From a checkpoint of a small image captioner: encoder arch resnext, encoder activation gelu.
Rows from block 7 of the image encoder of a small image captioner, named by matrix and row number. Rows with one number belong to one channel. Each number is 128 + 32 x the weight over its row's rms, rounded and kept within 0 to 255. All counts start at 0. Numbers have three digits each. After the name is the row's rms in percent of the matrix's.
After each channel's rows are labels from the 100 images, of 14976, where the channel reaches its highest value: "peak on" is the class under the peak. Only what is clearly more common there than usual is listed. The data: drawings of small networks of dots and links.
# convs1: grouped (8 groups) 3x3 conv (encoder.blocks.7.convs.1.weight, 96x12x3x3), inputs within the group 0-11, a 3x3 kernel for each
# convs2: expand pointwise conv (encoder.blocks.7.convs.2.weight, 192x96x1x1, transposed), outputs 0-191

convs1.66 095:083091072092143119106101113091094151091082126144137161085100093119122110099141131075086064133144114100123099084119060072176113066099118139115113113106093126097096109052087096116102097092105102088117084097129133128132115077138099079123135135140146117152127072121146141129093094087073154118078097106084130068133208120084108111
convs2.66 094:150139155193160089120102094115144105150103116103130094250151120125146112142127130138132130144099161116084124165100132121088072070158131144199143219173112153132148142136114107119108150113155137148127086163155131064092184102044152063119114116132082141182150157140169130145186136151123144183081130119131132131130115116133103082137096123112102158145143110141137104143082105085116093094116130129136102133124107217177135095065168110122127193163119151112139142123139137092082150128128189169069174160126172136127107032177133133104177153149093068150119105150107144133147164133111124184
peak on: link

convs1.50 092:111121081128193128090122109112140091122209102074100090147103158111057126116140121094118086103181121087126136113117112111197132111139130146102123102061115124116092143123110096084122125107119116141086123213110070097087171180153142137172159127130126152128129151100125089092180144178139080135152142154103057100083063099106085118
convs2.50 114:093184130154117138095154129124143121096160082158167139099088102144152125119086144097114172157110142118162131092132142000150116125121136105095062141133154100108094180161136141125166086129085136161109114081146208117137104085084201180127181145091097099128162124161145096197134171130101196132081154185172180096163124096092136111176102117159152089102080086170135101135064117146193134102088140096110116117126176163173098091134128147113163130130158137171120163128129155123159148089170199155149154157191063153099121148119111162139132142113113128086123129122132106094117145115105153129
peak on: link

convs1.69 099:075091068094128116116117130122126152127093126137134135115103104117131116128153157066105084135155118123129068088138068088162121063112090145129105105067068101076064115060061084079089099087111122137122122094133154167138125121135133104119159146160170140139142102136132162158092100082089130100089100105106130059156193113068120084
convs2.69 091:123104141187158091129098052149176153184123127109127087224116164144111168134115156133102121163140148118128099151081148147073070112167092160152154196195118157102114108110112129100096146146147090140120015177162120135122156107055142072155126093126098158148143100116140153148149159120139136133154116101130142118091044139109119077090113160089158151138131092112112074116042128137094107092121103142166090125076099230121140120089115113143141173120089145127116140092103130106093125130116137152113151145146168144103112085177145127131153095187142094142100110130139138141103064174092160172
peak on: link

convs1.28 096:137088123108091148108171157096071110055143137099158185095099106093131162107150187121152170130105087147113130093139143138097133149141122103106087078148132103155183081089097050134157069152163098148143163120130180150093118072089075143138134163181135116124128108108151091122125192166170138102156137072103099094071122137101149177
convs2.28 095:134119125117097133117077081181095189107165136103152072083148139152201092099131141135111186180166121098039096076125117126169134137163149125148102081109125132100131116134129139129146126114129131175140128091113147125181107123131072163115156159093111091137107186090124051158143160118095108145120140138174168124102149126078115151118139161100079084106162152140173076053153133105169105182192158058120140099155152106132167163122072113149145138166145092152121160106212179105168126150097147132141116118175095164065081102135134083137084136180157126068114128168099130078154176133137107108
peak on: dot

convs1.95 098:146156172094057149089087149103128154091111158104095099139108070125165080132162154122150178087129138089083096137162155123124161125063099162133114140107141101109128129085030167139045188183126136154150070094152058120150129131142129151151132134125085138159106124147113078104154129125145127132143127149079144145076127164086070123
convs2.95 108:163145164135112204114112149137052163130166170109159114134158114103189106090144098141122117118146123146077134084193146139165199103173209080111073100116130079166137132104179139168138122138097116146175129055152054102139141145167132147183108177127093177125122142180144083136087140138133142135095139113111118105149155116201131122086143148153117128143139147152154174112120119087100105200204126093182175115146159111142143120176064104163161125135135095153177114123155171163177146122135154117141148138149112114043107150128110125107098104119056155138148206114141132144152173099121142099
peak on: link

convs1.74 096:172121075196097067182131077089107132066084182074059167173111126175128135166102102105149145103164160106145167133082086166069119137188112089135180088093137048084105137127124151103130118137127108123152122109155112079139126162149120167132112126129143134110151065143146169121083118156090123156097106141098135156106128117109085121
convs2.74 100:129102113113119098113142108069120084146120129159058155122155166164153162109140153186196129062144149092114131142126138138120123144097102089095153110125084095149148058114099092116093139188180171096148146161073131139076136178123115146161081044173116158122097100174118114102145118162095118088168086150135090170148126103125164163171147111140082106120159177080076133198147064076177090152146168129091088145182148141144151120161145137088113158137104103134215069170165108110159142155117125184107102093111121082171190073133170137144113133124116084139120114151107117158133124173148117145
peak on: link; dot

convs1.22 100:129126140114140109128122112090086077124141108141131141070102103101100132108158176131107142077147135081120163132139124125111155117127129124180195117148135049048066148150139159113112110094064120084054083143124103152168096086067115124100178171148112099143124078135175150142112086073096147135116151146145117060186111079176128121
convs2.22 127:113144112173080089106109101115123078113116137126098145146221134133162116100122185143159131156154139160080157157104144133149108153118118112166146135145130137187114106106100092123118166182153165129159135155096135128084160109125112104156112078147149113199110113111117163137156138175117114136136106168119144130098113108102119122149093147105137118151164153091095116151077137075159059092148181103131070225166110146168191129118145127091126213197079079107190108190154103138134138202138150114123155087166125147180167045162100138154113115156119056134134125175114168116165143167154069146
peak on: link

convs1.80 095:158133145144072123148126167127116138146127168126143143102114134131118113124124142155147108133153138146094107165138120134079120148131154144166092129114136098130143193173176168051206175166238110135120111115130105133094072078033108159120081111095178122140136059143159157141075094100110117125094098104096118054123132114097138102
convs2.80 093:171157112156170094134121139113146091101123117095108133117142103091139085178116127101114095098149187163145160104105076162082110145121118178143057143169106143117138153153130071142089119116113182120118126084128127155149096207154103096111114159229126214103148111150132137130130061110163162135084143174110068127129161115130101125145107124133083068102101135160143186121188181169079172115154122087133152106133093137144059101119116185062134118130131114120061114097161132099145106133070090095115155122070113106085080176170172110170116129084160151133096132127113157152077141104190125099
peak on: link; dot

convs1.7 094:155118128183064132098115151178142173154097158084099166137087149177099179123062132163096133210083185154093173136111143170067149166151170095139117144150144086098173118113128187078108145109129130161158107172132137111121149098134193089177149138164173112171136105149118143136081132173135098142110136124094133125093089095147150103
convs2.7 081:197109123091138153125059140132114135066134225167120151094163126090108111181124081121119180092046102084147095159112165161146128183120140135098164153066190120102164126200112119157123207161201139099133149075140048127116091140167157163141174129131140134139135112122139167111138135151153103160169149095116110081091134138115164164165130140106122135131124125101189101094174126136099105118161111130122085127147148068103146165143106177145095113138156122171139101164161092121127118173127118122158171120108083125091143147118124146101107093129060189079168168181088187145130161113099127161
peak on: link

convs1.58 099:152141145155042162134136150133142145138069178142164143075116103093182125137111111155139110149052167138132130141140139137052138133148122103138126113160128103116099081104105061156044103071068131143146151069163137166153127154154165141138181173145122129102115091169115148175112147131133179153158150095100110081083151111079098082
convs2.58 085:130053139117144113115128113103132071194120130087123112144166183057125141138154105170191093090135150122144114224126108168105072128087103160147110116120089135108079125090107119118073131170151133074142133163066097124135167180118116086146083083196151152128115112131130132119103094143139098101155078073137106158095111108149127196100154171094126163152131117119090155173144163129082142077121124161162158145123087136113077120150129101102077108114077156115127090180111088130125153162063068101129127127075213055166143125199166090117121136121126146084114146112150150111159097116165124101
peak on: dot

convs1.55 103:112117133138082129125179157127113115140084113138161121132122165124170134094103085088058083146089116145176152115098138125096141134136159118141155130172150109136142130127137118195121099101093108093122124096128119189134159142169154172159113085095074072084131108156130188154121150184124173183078019019115132125118138121123136126
convs2.55 101:123110073064104101110136150129115145153130124142089131123158149163110115100183147188165152113130080097042087174101168156144149139165118135153143073112105121102149102152120137095206135160193076118161097165107133128139071133124060145131125085133165058115094168158144129091128152142118095128165091122163181101130129153097104191122192166068120128092159119103116074134160118115148103145170156134163126143158142144067195165137089164153095125172095074115119110146139111077140114154129158158156102130144108140105152079136159166081149124210150090110118093153109145025123125158113091165
peak on: dot

convs1.1 102:118161144160192107164116074129178165131176134163119110124126130125116142167156155079094124107127136164167154083110075114172115108127078194130149135101075160144174089085067097107131070123167131121145150101132174140129087124127131157138159132096103159152135147148184103063141129093088118162041145158125125100106129194046127133
convs2.1 093:112118086071135154114122115131130139096143139107095125083100165113163141051177155164173163094148155145104143115094105130099135139137119079129106126133141141081151094114100163152160183159174151124140121153157150083166119062074077121077153175127190115143109193079131087167159131093068094189146123167180184152074177135097108105126162118145058115101178111106117141109157123126156132155086201105094184112135161128142133145169103101133182186118093124122073123134110113074149096182089127112095094133108116131090096097126114092111083208100138138113144047179125146119142165154116117091
peak on: dot